From a checkpoint of a small model that answers yes/no questions on an image's attributes.
Model: 5M parameters, 48-pixel images, encoder norm layernorm, fusion encoder width 192, fusion encoder layers 8, fusion encoder norm layernorm.
Training: soap at rate 0.0016, 10100 steps, batches of 384.
Data: trained on seven-segment displays showing three digits, 195000 training examples.
Rows from block 9 of the image encoder of a small model that answers yes/no questions on an image's attributes, named by matrix and row number. Rows with one number belong to one neuron. Each number is 200 + 40 x the weight over its row's rms, rounded and kept within 0 to 999. All counts start at 0. After the name is the row's rms in percent of the matrix's.
After each neuron's rows are labels from the 100 images, of 14848, where the neuron reaches its highest value: "strongest on" is what is common among them. Only what is clearly more common there than usual is listed. The data: seven-segment displays showing three digits. In brackets: how many of the 100.
# fc1: MLP up (encoder.blocks.9.mlp.fc1.weight, 384x192), inputs 0-191
# fc2: MLP down (encoder.blocks.9.mlp.fc2.weight, 192x384, transposed), outputs 0-191

fc1.12,102,155,249,124,182,200,142,162,177,276,192,172,257,209,221,160,220,130,240,236,131,258,188,246,182,258,242,220,140,152,156,227,220,235,175,176,123,225,239,218,258,166,234,277,197,223,167,224,171,203,224,141,202,121,211,232,144,128,180,170,165,241,263,226,181,192,207,264,234,161,210,211,216,154,173,218,236,162,290,209,180,178,207,259,273,247,190,194,271,256,154,186,240,174,112,211,228,255,189,253,187,215,174,173,198,153,130,162,198,188,175,200,118,184,219,198,173,170,171,161,200,193,191,188,255,165,169,284,252,248,257,157,153,185,178,245,115,202,114,219,140,186,156,147,186,198,153,242,194,224,155,224,181,193,289,226,177,179,215,135,210,273,221,220,190,189,198,205,206,244,238,174,226,208,191,230,234,180,217,126,244,182,161,200,185,157,235,208,157,271,207,170,218
fc2.12,096,230,179,212,235,168,225,207,238,241,200,179,288,271,235,197,236,231,211,240,271,187,169,160,203,249,266,161,201,218,285,160,120,175,276,217,196,132,182,188,219,207,146,183,109,206,199,135,181,181,198,194,180,175,260,173,236,241,164,229,231,229,163,248,208,225,185,185,190,139,193,240,180,245,234,195,148,137,175,199,202,228,178,182,196,151,256,301,184,122,218,189,212,286,223,100,228,158,231,170,220,201,182,191,256,143,158,264,201,241,252,173,272,223,216,223,181,177,141,222,177,212,236,115,228,230,129,153,144,159,202,183,168,225,207,100,229,211,215,209,182,253,231,206,202,245,241,198,149,137,199,205,288,175,170,173,177,253,140,225,190,159,197,158,172,226,214,191,176,178,216,259,230,172,247,281,172,253,217,235,157,213,148,189,191,199,238,137,249,166,198,204,142
strongest on: decimal point (98)

fc1.305,116,154,207,232,282,217,231,239,219,184,170,168,221,199,218,243,187,146,182,207,158,161,198,158,137,190,185,196,152,255,125,219,356,193,128,199,196,247,168,190,184,199,184,164,204,138,196,179,199,215,218,153,268,229,191,227,232,239,290,234,256,255,271,227,146,245,166,203,193,255,250,168,141,277,217,223,190,205,253,219,176,254,140,211,315,193,222,151,159,243,180,256,207,180,170,159,253,218,233,248,142,185,169,190,171,166,155,170,241,181,99,228,225,224,218,165,219,193,263,211,190,256,162,283,178,209,227,198,134,228,173,242,158,251,183,200,250,261,196,236,184,261,177,121,229,180,132,200,153,248,216,165,234,171,257,185,163,226,233,167,190,137,150,178,254,209,209,206,205,242,205,174,123,159,207,174,211,212,177,181,210,183,220,208,256,228,215,209,198,176,133,195,223
fc2.305,112,149,234,163,175,239,204,191,252,178,154,175,230,234,177,181,232,244,152,156,269,287,222,121,221,144,259,200,299,297,217,189,108,167,217,210,165,205,256,175,234,159,190,214,224,285,221,186,142,197,224,161,132,211,213,273,138,136,238,198,190,217,142,218,204,200,203,162,208,131,176,202,186,145,181,155,203,170,178,236,226,197,156,221,86,171,175,236,181,231,190,189,215,181,164,239,179,159,185,130,183,213,183,218,191,236,269,250,175,225,137,177,203,140,233,156,215,241,136,209,198,191,246,198,250,204,233,222,293,170,237,233,228,187,152,82,178,193,214,172,173,210,223,250,156,211,257,170,253,104,174,241,277,160,164,188,209,145,220,162,206,231,213,168,213,141,219,183,219,132,204,248,229,209,214,172,200,225,171,197,209,156,187,207,122,200,191,192,203,272,173,211,168
strongest on: amber glow (50)

fc1.335,105,245,144,172,200,206,185,177,203,197,131,168,271,175,166,216,190,188,177,224,179,187,262,191,197,215,186,222,102,267,149,263,181,200,149,282,295,166,164,208,199,172,176,324,190,177,232,178,163,214,188,231,243,182,251,157,214,202,179,208,202,193,200,197,187,213,161,158,171,242,221,102,175,146,183,230,109,214,176,243,209,228,173,258,144,190,223,167,154,232,160,201,220,164,202,249,222,221,242,213,189,142,203,193,187,172,170,188,196,227,173,147,225,241,227,256,163,131,181,200,195,262,233,246,262,278,191,204,168,266,267,235,170,224,149,173,238,214,200,216,214,196,220,203,232,220,124,200,239,189,237,303,180,234,231,249,231,138,230,207,241,213,102,153,224,160,207,182,194,193,155,291,189,238,205,233,253,247,199,155,128,217,178,103,238,207,223,256,226,210,114,245,212
fc2.335,104,216,154,125,218,208,212,202,181,252,216,250,160,255,243,138,158,188,234,195,153,191,105,236,198,274,219,216,262,174,233,152,207,169,156,161,188,270,168,178,190,198,199,165,195,201,175,126,184,193,241,237,273,195,201,249,145,172,269,159,276,263,211,191,175,125,213,161,215,182,218,228,249,266,229,140,204,215,224,167,189,179,253,164,216,237,241,210,163,213,212,228,208,179,247,157,117,139,227,206,162,228,178,206,211,167,259,275,230,212,197,209,229,184,259,132,242,204,164,203,175,216,138,219,120,158,293,168,201,198,234,209,124,229,259,195,137,210,197,173,255,254,251,223,174,203,243,152,210,195,204,199,168,218,141,205,174,242,146,185,221,165,158,253,217,211,94,191,213,186,212,246,200,123,223,201,120,220,251,248,236,244,209,144,149,278,187,150,249,169,248,179,226
strongest on: the digit 1 (55); first digit: 1 (29)

fc1.34,102,214,237,246,252,177,186,184,234,232,158,183,251,191,188,249,154,133,147,245,253,275,206,144,200,137,238,166,216,200,181,172,188,180,271,150,268,191,264,196,225,138,186,161,285,142,236,202,203,200,243,183,190,181,174,141,286,224,46,219,210,175,239,128,197,133,151,259,150,178,216,183,242,175,250,276,189,161,188,247,128,185,192,211,170,224,237,132,144,200,205,242,193,203,164,112,231,226,132,213,183,181,170,171,220,189,174,220,271,158,198,178,263,233,172,163,192,185,230,205,266,156,216,209,230,169,206,182,258,141,265,157,224,181,234,205,196,238,229,224,231,218,235,174,147,213,175,158,194,181,170,239,189,173,287,182,240,201,234,176,169,206,228,164,166,201,196,182,147,208,171,197,152,247,263,161,248,194,176,165,249,250,200,158,180,200,232,110,212,164,230,133,231
fc2.34,107,172,168,180,147,178,243,121,262,116,232,223,173,228,249,206,194,158,193,162,232,151,187,168,177,263,209,188,210,177,155,171,254,186,197,236,256,203,181,220,338,204,240,201,224,203,225,213,218,212,220,177,193,231,152,255,70,183,243,231,181,179,173,214,183,235,247,173,264,173,179,168,236,157,139,164,145,195,205,206,212,158,167,147,203,148,290,255,236,182,205,188,183,226,222,273,244,248,240,139,226,169,236,255,149,305,169,183,196,225,169,209,205,249,182,238,183,226,186,203,233,220,147,262,232,341,179,247,230,196,152,232,178,199,239,210,117,216,191,185,201,242,213,189,262,273,225,174,219,176,274,247,249,222,139,211,206,182,116,249,207,207,178,203,216,144,167,178,202,219,241,208,250,201,179,183,175,222,219,229,190,162,189,181,205,149,181,162,212,262,125,212,237
strongest on: the digit 1 (55); blue glow (40); first digit: 1 (28)

fc1.380,109,139,179,177,241,207,160,144,205,237,239,213,199,171,220,186,220,191,208,229,228,126,245,226,159,93,166,165,173,196,188,257,165,203,223,158,201,179,239,215,216,206,189,232,214,201,101,140,171,187,170,205,240,158,158,168,243,226,110,159,189,208,184,186,180,193,220,193,141,163,263,168,204,164,199,202,225,128,200,179,182,136,211,182,226,229,256,175,189,261,154,278,227,242,240,143,263,214,216,203,223,313,218,226,150,140,174,165,220,188,274,253,189,237,189,155,199,137,251,204,252,202,235,123,258,168,252,241,184,211,199,221,195,151,228,188,226,175,237,260,167,246,232,175,209,237,174,198,190,179,262,168,218,191,243,179,114,243,185,229,270,159,259,173,223,200,272,187,206,172,268,160,145,191,187,164,234,184,51,163,195,209,211,208,148,202,253,260,230,194,132,181,253
fc2.380,112,208,234,207,150,182,183,184,252,174,156,270,187,207,257,189,230,148,249,165,180,201,139,260,199,206,164,197,257,215,219,211,184,194,168,186,131,230,226,168,214,211,153,206,99,212,170,203,239,141,184,210,152,244,307,175,211,177,143,249,237,183,260,214,186,215,138,138,296,168,103,212,275,237,195,202,204,200,205,170,179,230,244,180,191,214,174,222,127,150,219,174,91,166,239,159,194,167,208,224,205,177,199,147,221,157,148,220,220,198,240,190,256,198,173,211,227,179,189,213,215,205,166,247,178,235,206,201,188,153,165,164,221,111,190,161,262,186,248,151,197,191,224,242,218,211,238,192,143,217,102,248,196,145,130,198,214,176,223,204,307,233,224,207,95,245,194,154,185,124,188,261,199,273,203,197,186,138,219,244,226,269,120,227,252,190,163,185,195,181,181,230,234
strongest on: amber glow (36); third digit: 5 (29)

fc1.258,100,137,159,198,210,139,187,244,204,242,191,182,189,198,202,285,159,228,277,214,139,139,180,162,145,266,217,174,122,235,182,240,113,256,193,272,222,149,143,202,249,171,191,110,202,185,297,155,272,201,219,194,123,172,252,172,205,155,252,212,195,217,232,227,211,196,141,198,219,282,234,179,169,160,213,215,129,235,204,168,215,228,229,236,188,203,212,188,143,184,237,151,157,205,197,190,232,202,189,268,173,212,206,192,249,178,228,215,152,181,157,156,228,200,258,109,226,229,227,206,178,275,219,277,234,164,196,151,197,203,222,200,267,185,219,283,163,166,288,208,238,240,138,188,223,158,237,204,234,204,169,147,169,185,163,188,157,183,144,234,163,211,192,184,121,201,158,275,209,205,162,241,169,202,186,203,238,195,249,261,246,126,231,158,240,152,164,176,163,222,235,167,252
fc2.258,097,189,219,182,171,222,196,203,215,128,207,134,194,215,215,133,169,216,260,207,203,261,239,205,219,183,185,132,229,214,244,150,229,177,219,144,170,247,194,213,132,267,261,248,139,231,112,236,214,166,203,275,207,200,260,192,268,214,165,202,215,171,202,114,173,147,198,190,187,141,189,215,336,224,227,195,268,169,160,196,212,145,215,201,210,179,192,197,252,193,164,198,169,174,247,222,139,203,217,145,259,213,205,261,186,151,167,215,198,194,293,198,195,198,161,238,163,133,223,182,197,160,136,129,220,180,168,168,145,185,240,148,153,143,239,129,221,235,119,206,223,221,206,237,178,166,253,191,215,167,168,206,235,209,168,250,226,180,149,302,166,277,186,268,227,191,250,188,198,169,146,223,297,219,174,260,188,213,220,221,166,223,150,254,143,215,174,233,222,259,240,202,178
strongest on: amber glow (39); first digit: 6 (36)

fc1.167,102,149,238,249,188,120,170,191,171,185,149,260,223,173,282,258,196,183,209,257,218,178,182,168,189,169,188,199,240,216,246,176,119,179,191,142,247,147,263,174,209,171,124,216,240,177,155,220,159,138,189,228,148,173,206,224,234,171,66,212,189,196,209,187,162,230,205,209,216,212,145,282,217,202,233,229,240,242,201,241,220,202,197,288,158,210,189,242,153,274,236,251,219,277,207,216,174,244,222,234,167,232,162,230,197,195,252,194,164,141,231,217,186,205,156,265,172,243,171,140,153,255,205,251,252,180,271,191,150,267,230,150,248,227,194,200,121,269,193,179,230,166,155,208,139,188,181,177,153,191,159,169,162,226,223,156,230,207,261,181,258,163,216,246,181,211,164,203,157,139,159,205,125,201,272,163,154,201,202,124,272,182,185,185,207,221,173,152,183,194,225,120,247
fc2.167,098,152,187,159,171,231,198,207,207,195,271,250,263,151,171,124,189,177,168,218,196,194,202,227,210,208,201,232,172,197,171,265,205,150,211,217,208,236,163,266,239,238,249,197,198,237,208,210,188,211,210,209,262,234,116,199,240,222,196,274,258,269,185,198,171,156,213,190,177,221,190,165,160,134,254,165,147,167,165,167,139,180,223,205,258,252,240,196,274,145,149,217,146,207,176,250,242,98,227,164,198,180,240,252,226,276,224,269,247,217,122,190,162,233,175,174,134,163,196,242,160,333,197,165,128,199,206,184,193,230,197,157,141,206,166,240,193,118,154,182,196,186,212,203,236,227,149,214,196,256,222,298,206,145,222,217,205,175,199,177,208,234,193,204,99,148,236,180,204,177,132,245,298,234,268,224,221,195,249,237,204,178,267,213,180,156,153,227,189,189,185,221,164
strongest on: the digit 1 (55); third digit: 1 (27); third digit: 4 (26)

fc1.77,101,191,164,142,116,208,267,182,172,229,155,229,261,261,212,197,263,260,222,216,209,206,226,220,219,207,193,203,153,231,162,202,163,213,154,247,233,229,178,216,197,222,188,206,180,143,209,113,188,216,188,199,170,132,178,176,268,149,181,125,193,255,215,133,203,251,174,274,175,166,189,161,130,192,252,212,209,148,242,221,187,255,161,257,219,167,133,139,220,224,194,212,192,194,235,269,226,189,210,205,197,212,169,282,209,130,102,209,183,232,225,96,225,219,212,181,183,253,146,170,181,134,200,166,180,201,154,322,212,229,227,179,176,200,152,185,145,159,223,153,146,175,228,197,176,171,210,261,204,189,202,184,132,196,219,218,211,262,166,119,248,228,252,150,201,303,154,197,250,206,182,132,204,194,149,213,158,229,124,178,213,133,159,170,222,140,176,199,234,254,172,222,180
fc2.77,087,230,233,196,334,148,103,161,209,132,209,163,178,212,193,204,222,184,197,180,237,239,217,204,215,161,278,213,206,231,172,154,216,191,244,174,232,169,188,159,183,162,150,149,229,149,207,181,214,183,201,197,274,174,226,211,206,153,183,144,241,191,174,223,220,193,200,171,255,221,253,253,204,244,186,238,213,224,166,226,223,200,172,227,206,252,258,232,172,206,197,220,190,252,184,145,203,249,155,194,155,282,241,174,180,157,226,201,200,163,158,256,206,298,119,197,194,130,182,270,215,237,160,189,211,272,167,220,233,137,220,186,190,287,194,234,224,217,234,245,154,190,170,200,133,203,220,95,179,215,186,177,214,154,146,235,151,231,218,207,184,204,151,231,149,108,233,179,185,181,144,171,221,135,191,270,173,249,305,168,183,192,216,158,126,256,137,210,259,177,268,163,250
strongest on: decimal point (99)

fc1.114,093,151,151,199,215,110,190,181,206,206,161,208,249,208,131,196,258,157,144,152,266,158,173,125,236,233,231,216,162,264,176,242,156,170,252,225,225,259,142,245,161,180,218,250,224,233,250,213,167,159,154,218,249,210,202,177,262,136,117,183,208,121,184,230,215,143,240,170,163,196,228,217,172,162,256,145,198,233,242,217,198,223,198,194,86,192,160,194,217,268,173,210,193,138,96,226,233,162,192,208,190,266,208,244,135,184,194,178,249,263,190,179,189,220,202,194,176,170,209,197,191,233,210,264,217,160,226,65,219,219,221,241,180,143,178,207,256,247,267,245,217,210,245,237,283,174,224,187,142,219,178,244,191,183,176,171,175,204,165,245,208,202,228,165,236,156,160,161,201,206,202,155,249,274,200,153,218,153,202,172,213,244,205,119,196,200,212,249,145,272,168,229,227
fc2.114,100,227,194,193,209,240,168,116,251,199,219,203,168,237,194,144,153,232,195,253,114,204,228,191,205,179,136,168,309,263,217,180,257,204,225,228,120,154,221,195,247,127,228,195,173,178,239,159,260,259,195,156,181,267,225,221,129,296,235,251,187,232,152,222,121,183,187,187,182,164,188,164,214,244,205,200,236,145,210,187,156,214,263,295,221,196,201,169,171,172,215,235,206,185,199,188,231,251,231,227,208,185,109,174,304,197,155,290,177,183,176,169,219,167,202,177,201,275,166,227,128,216,233,211,236,241,219,250,242,216,215,212,205,250,141,232,200,128,199,204,229,244,163,193,164,290,203,242,179,164,239,284,221,235,210,187,174,190,169,216,161,196,168,193,227,245,205,251,239,175,204,177,150,134,167,194,251,202,133,183,213,168,187,208,193,302,123,222,183,201,162,221,172
strongest on: amber glow (56); third digit: 3 (30)

fc1.109,094,215,162,179,145,235,177,225,208,256,223,177,168,203,201,145,146,200,139,211,236,171,256,166,163,250,161,224,230,171,184,200,243,192,155,220,239,169,140,185,224,173,121,164,249,179,149,213,179,183,197,196,187,161,143,209,185,95,195,206,196,234,220,150,255,231,133,178,156,213,155,176,210,235,261,238,181,244,230,187,158,244,178,239,189,156,223,177,215,208,253,244,205,223,158,170,186,184,230,102,222,177,140,236,263,173,185,172,228,191,139,202,235,143,231,254,234,226,171,201,210,124,153,99,107,256,170,285,227,119,200,150,260,198,181,179,230,235,207,200,223,188,223,219,216,92,255,197,169,157,284,97,205,229,178,188,184,223,212,204,181,153,153,196,182,197,128,178,141,206,229,176,156,215,154,245,159,185,225,212,226,223,251,223,138,169,292,222,201,244,227,272,216
fc2.109,078,197,147,148,265,235,152,192,180,202,200,239,220,180,209,226,236,166,198,183,223,210,182,194,155,240,222,193,192,178,173,322,131,211,221,151,206,253,243,103,269,264,233,178,188,244,264,209,214,217,166,241,149,228,193,177,254,224,203,192,300,201,208,270,207,229,258,191,214,210,218,228,161,212,187,94,255,100,244,189,123,210,162,178,225,169,176,196,221,145,147,142,170,133,184,209,217,268,84,206,246,234,181,254,181,217,179,226,219,194,169,235,205,200,141,221,251,231,233,235,164,230,171,287,166,246,247,123,190,220,194,238,128,203,204,205,293,201,145,225,291,157,194,219,167,219,197,243,163,196,188,257,151,245,167,214,190,211,228,194,265,180,214,184,200,180,204,244,213,193,177,216,169,160,224,142,223,164,193,181,139,150,215,175,229,228,141,180,267,192,173,175,171
strongest on: decimal point (100)

fc1.383,106,250,211,143,214,209,193,219,239,183,186,224,247,186,267,194,142,181,185,183,189,195,237,187,199,204,204,143,178,207,173,197,219,229,168,240,192,135,201,203,259,179,210,215,163,249,194,222,197,129,178,229,177,207,167,222,84,149,264,170,186,258,234,140,165,171,160,191,167,243,291,215,186,261,197,230,209,163,209,207,198,209,197,186,242,184,175,207,175,237,300,128,187,262,249,173,222,232,128,216,259,224,121,186,259,188,206,240,225,203,214,184,173,218,125,173,192,196,189,203,242,234,233,205,292,180,216,128,174,196,173,141,179,153,233,244,180,266,174,291,215,169,103,161,181,188,171,153,231,122,169,160,207,194,138,259,166,163,199,184,194,145,194,168,133,189,219,166,171,179,207,369,164,146,215,254,161,147,265,230,218,234,244,189,213,171,218,194,179,226,132,221,203
fc2.383,099,185,245,240,194,186,132,179,213,214,149,182,201,169,241,210,174,254,243,179,199,219,149,157,147,204,150,265,149,249,323,206,231,236,219,180,234,230,208,196,226,151,210,186,127,207,181,222,202,184,175,244,292,129,182,179,197,190,196,273,237,221,144,289,226,271,207,139,253,147,203,145,255,167,188,179,203,235,242,257,234,214,225,237,234,177,296,179,207,121,250,148,185,170,244,171,189,148,233,160,193,191,254,83,219,184,184,206,192,215,171,226,139,240,223,179,254,152,176,205,243,193,170,175,190,146,152,246,160,249,217,218,128,196,177,166,212,224,149,194,224,298,203,221,203,200,231,236,178,226,180,219,168,176,207,151,185,220,209,175,191,255,213,214,257,288,148,165,202,147,195,145,201,290,141,209,220,236,242,208,177,198,141,183,151,183,195,153,243,118,199,161,204
strongest on: decimal point (81); the digit 1 (56); second digit: 1 (39)

fc1.95,116,205,122,88,193,165,225,202,248,118,229,229,167,175,251,195,234,213,155,196,210,190,218,223,223,138,202,257,252,128,158,308,205,184,200,149,109,236,243,213,227,204,243,183,265,198,205,200,197,175,230,158,181,239,201,222,154,203,224,199,172,86,237,214,257,223,173,227,251,185,230,199,191,160,227,197,219,213,206,250,266,223,141,135,136,220,160,266,234,168,155,170,158,195,181,178,193,204,196,100,243,265,197,227,221,154,210,181,193,247,225,196,254,189,154,268,194,165,207,159,288,246,241,184,169,246,141,194,166,247,253,183,136,217,203,152,192,112,147,228,184,117,217,222,191,220,215,222,288,184,200,238,200,153,115,182,215,188,202,259,219,191,247,192,228,226,205,215,140,181,239,186,244,252,153,125,199,223,192,174,218,220,222,216,173,204,235,243,252,198,182,204,131
fc2.95,114,202,210,242,217,236,186,176,183,216,207,174,181,254,225,174,186,208,250,169,304,172,195,241,189,233,208,237,142,278,203,173,174,219,204,220,247,192,171,213,242,218,225,116,162,244,156,238,163,157,231,161,251,213,223,134,273,250,198,169,205,178,121,184,164,163,196,203,307,235,61,198,208,146,171,201,200,193,113,207,211,101,182,235,243,175,202,259,182,188,300,250,217,224,149,213,194,214,178,195,231,214,265,149,230,145,194,209,208,209,148,158,222,251,221,265,228,236,181,175,201,216,148,151,214,158,212,215,212,251,204,174,209,223,253,195,259,170,167,173,234,212,167,245,141,206,261,145,129,167,194,166,163,203,117,204,151,135,230,203,220,186,171,254,225,114,249,177,254,251,219,281,208,199,274,231,170,199,171,220,162,247,181,201,205,238,144,208,183,198,164,171,248
strongest on: the digit 1 (71); second digit: 1 (39); third digit: 1 (30)

fc1.53,108,189,214,190,181,247,236,195,272,149,228,226,168,198,255,152,191,188,196,160,206,200,220,300,243,237,210,194,164,184,242,206,168,235,268,160,178,228,161,202,161,152,197,249,202,205,248,178,84,266,225,224,232,261,196,218,215,206,175,229,219,274,243,236,102,298,243,211,231,168,256,139,222,307,221,214,189,226,210,172,206,168,247,196,180,272,244,234,253,231,198,170,235,159,233,191,277,156,173,188,171,169,278,239,236,154,91,303,200,195,235,232,191,164,210,219,251,204,221,187,150,185,197,230,170,156,164,171,160,236,142,174,161,226,113,198,187,223,203,186,214,177,256,158,268,234,205,171,205,186,252,173,310,133,253,153,228,241,190,189,199,152,227,213,206,174,209,210,222,165,207,219,183,162,205,243,271,210,168,214,262,198,230,201,223,183,163,141,216,201,218,254,210
fc2.53,108,327,236,207,154,195,190,181,168,225,183,310,173,196,211,173,251,245,245,219,210,116,170,193,141,214,230,179,260,190,183,182,227,129,145,185,136,221,237,101,276,200,174,196,218,169,171,213,228,61,192,159,200,210,227,183,214,148,220,182,212,199,163,175,224,185,179,217,194,232,194,254,198,94,176,232,172,183,219,202,212,136,170,156,194,127,191,185,154,235,281,227,255,261,156,205,198,207,255,139,180,207,219,246,175,208,291,112,229,232,217,132,220,184,235,235,200,177,174,271,223,212,207,164,254,197,225,171,194,159,232,234,191,204,233,177,172,167,233,208,162,193,158,307,143,193,167,196,173,192,167,176,124,236,204,250,249,170,222,204,224,283,219,189,163,205,237,177,156,214,213,153,209,175,153,193,218,186,225,214,157,257,159,223,167,199,222,209,242,222,231,170,114
strongest on: amber glow (37); white glow (37)

fc1.11,080,188,117,129,221,244,196,184,204,197,154,233,184,180,211,249,167,190,152,191,195,196,171,199,166,171,203,98,230,206,188,171,206,233,291,211,163,202,181,186,253,230,186,224,188,239,183,151,169,162,249,207,198,202,180,216,129,271,147,231,194,207,198,190,177,163,168,254,256,177,189,225,168,134,221,182,201,232,213,259,206,227,274,188,177,184,221,116,125,256,254,166,204,198,255,191,198,193,192,143,178,149,164,215,157,191,189,161,198,246,160,120,151,184,213,232,258,227,248,177,198,200,193,299,154,217,158,162,293,249,329,215,131,166,185,206,188,127,207,150,223,152,277,212,146,246,262,150,267,215,187,256,188,173,165,183,236,171,135,248,147,184,221,259,177,193,174,164,169,178,243,226,204,209,203,239,245,212,142,174,117,218,189,144,231,248,258,276,212,180,187,241,204
fc2.11,090,217,144,272,178,212,220,241,208,208,203,235,190,210,177,173,214,245,240,250,220,133,271,205,250,213,220,217,161,180,179,205,225,188,183,188,262,240,191,196,172,202,182,99,227,147,245,162,262,158,219,199,214,231,273,155,228,124,210,142,188,233,182,209,150,208,259,176,264,198,202,190,165,240,264,221,183,191,166,149,150,98,171,194,213,183,146,262,191,204,272,181,210,170,151,208,207,197,193,206,135,198,143,267,204,150,135,236,152,288,216,149,182,203,202,233,218,185,210,166,198,116,136,123,221,148,202,156,108,282,159,230,224,280,271,170,208,192,172,222,183,199,199,196,199,178,234,204,235,107,146,178,191,306,135,112,195,214,202,189,205,160,168,248,208,211,193,197,203,304,189,102,174,205,217,200,189,166,192,167,255,192,206,159,185,186,155,185,188,206,233,209,216
strongest on: the digit 1 (62); third digit: 1 (49); third digit: 7 (27)

fc1.211,087,228,193,271,220,229,214,214,220,163,256,210,192,247,143,249,187,203,208,172,171,159,219,370,199,209,262,222,204,219,148,268,206,160,214,264,162,222,176,268,219,245,177,237,164,209,150,195,221,187,121,168,234,146,165,199,225,225,218,241,196,195,176,195,221,173,231,210,237,213,168,235,186,257,268,152,187,125,184,192,197,210,161,200,223,220,193,298,204,241,235,195,197,202,184,196,185,292,235,193,193,219,172,216,238,254,263,238,205,176,266,159,269,245,145,221,177,135,145,182,192,132,215,157,179,183,177,227,147,197,148,141,101,158,213,209,188,254,249,214,225,151,267,174,224,213,214,193,209,254,175,173,217,221,185,257,200,254,212,188,244,129,230,135,189,217,222,109,245,249,281,173,212,168,154,242,215,194,200,116,265,219,175,232,243,203,163,218,229,178,156,152,148
fc2.211,096,131,214,190,180,137,186,239,192,198,127,165,193,176,203,228,273,243,179,195,203,197,235,220,153,158,168,118,184,200,241,212,185,183,165,134,201,184,207,140,155,243,256,209,173,191,263,212,238,220,346,232,177,145,201,216,221,165,239,187,271,143,215,206,225,193,209,180,199,132,194,181,266,163,268,137,232,222,220,203,182,136,237,258,191,195,189,171,232,220,159,159,177,246,284,214,152,139,167,145,248,191,176,214,197,139,216,208,132,224,226,225,246,152,267,174,189,239,254,185,236,268,124,207,224,227,172,186,142,198,276,244,265,217,206,199,203,119,161,233,181,198,147,246,214,147,194,216,217,171,187,246,194,167,247,122,195,173,190,221,194,223,199,212,174,157,89,206,203,164,122,243,169,207,261,208,177,171,293,232,134,198,204,210,164,122,205,169,208,240,219,194,200
strongest on: amber glow (82); the digit 1 (61); second digit: 1 (39)

fc1.153,116,208,124,130,239,265,124,233,189,212,237,275,210,161,183,158,235,236,155,240,183,227,146,193,198,214,232,234,151,266,228,195,219,177,123,210,221,184,230,359,234,180,158,225,258,298,180,177,239,238,199,257,271,182,172,216,175,214,217,247,230,189,264,195,222,235,196,272,186,243,243,208,157,246,239,231,203,247,249,236,239,212,257,201,303,209,160,193,169,180,116,263,160,176,188,176,148,196,119,252,195,235,243,205,177,212,154,253,189,242,172,195,195,220,222,246,199,218,190,234,244,155,203,178,182,175,190,178,176,269,192,241,183,305,159,166,213,233,224,255,176,220,173,175,177,133,212,212,182,243,291,172,199,230,149,207,245,215,159,173,211,156,186,190,156,136,213,185,210,256,162,234,207,202,198,190,212,203,171,205,181,139,199,174,211,201,180,178,170,215,124,292,219
fc2.153,117,253,225,188,197,205,299,232,159,151,193,195,192,265,257,264,193,203,154,196,205,191,228,201,162,170,193,312,312,120,213,241,232,209,250,157,156,238,183,139,243,221,236,193,240,186,256,236,142,213,233,167,148,264,154,148,253,228,229,139,178,264,157,207,199,236,181,198,229,200,255,161,225,217,194,237,231,175,229,220,239,212,182,247,185,243,203,198,195,238,227,225,213,175,196,199,236,237,216,180,246,202,231,148,177,190,284,173,231,168,231,215,174,210,227,88,171,249,164,177,195,189,216,248,240,248,268,204,88,211,133,228,159,213,251,274,251,216,195,121,189,179,221,211,235,231,202,142,217,182,162,269,210,219,218,248,184,166,169,176,206,323,183,146,231,190,200,256,210,156,207,112,184,217,170,187,232,197,187,221,202,169,176,123,190,162,197,142,175,221,149,162,223
strongest on: amber glow (39)

fc1.58,120,188,203,136,160,247,134,193,161,228,246,150,158,260,134,232,181,202,239,152,211,205,203,187,210,219,202,263,160,220,233,167,189,205,228,111,152,160,188,216,177,201,200,212,178,157,260,189,242,153,256,237,174,215,155,267,220,197,220,219,246,174,242,246,237,208,152,55,195,157,201,231,138,178,163,211,172,188,127,229,131,184,175,204,171,261,297,227,144,206,160,236,224,204,207,249,200,191,227,167,266,270,184,209,177,96,214,228,183,190,204,187,265,252,212,153,179,158,143,279,155,202,178,173,207,179,185,239,186,206,195,195,102,164,146,193,195,265,198,192,205,202,244,194,198,276,181,173,224,237,279,213,225,139,214,203,231,204,156,190,180,320,138,250,213,152,188,194,214,191,204,178,138,170,173,194,189,195,151,151,197,223,165,97,137,150,225,182,178,179,219,196,211
fc2.58,110,214,220,223,152,234,139,214,232,237,167,233,274,189,208,207,156,152,189,268,225,222,181,196,101,233,208,187,200,187,259,262,280,181,236,159,260,202,125,200,196,232,180,235,217,218,212,251,209,223,182,246,138,222,180,181,183,204,247,245,162,182,253,172,209,233,114,189,217,179,197,222,187,191,178,211,292,201,225,232,182,256,219,170,249,156,244,191,165,243,280,205,152,144,156,160,131,235,160,193,156,204,146,180,263,170,177,190,184,175,215,246,137,157,216,213,193,219,182,152,211,157,214,210,229,118,236,310,196,171,139,163,193,171,231,126,90,212,164,238,242,195,144,215,150,177,238,222,156,164,210,224,164,188,199,227,203,175,192,216,196,177,208,175,255,164,136,239,214,213,205,163,163,165,132,201,135,215,245,201,320,198,279,181,137,288,177,233,175,260,184,173,213
strongest on: decimal point (100); dark on pale (73)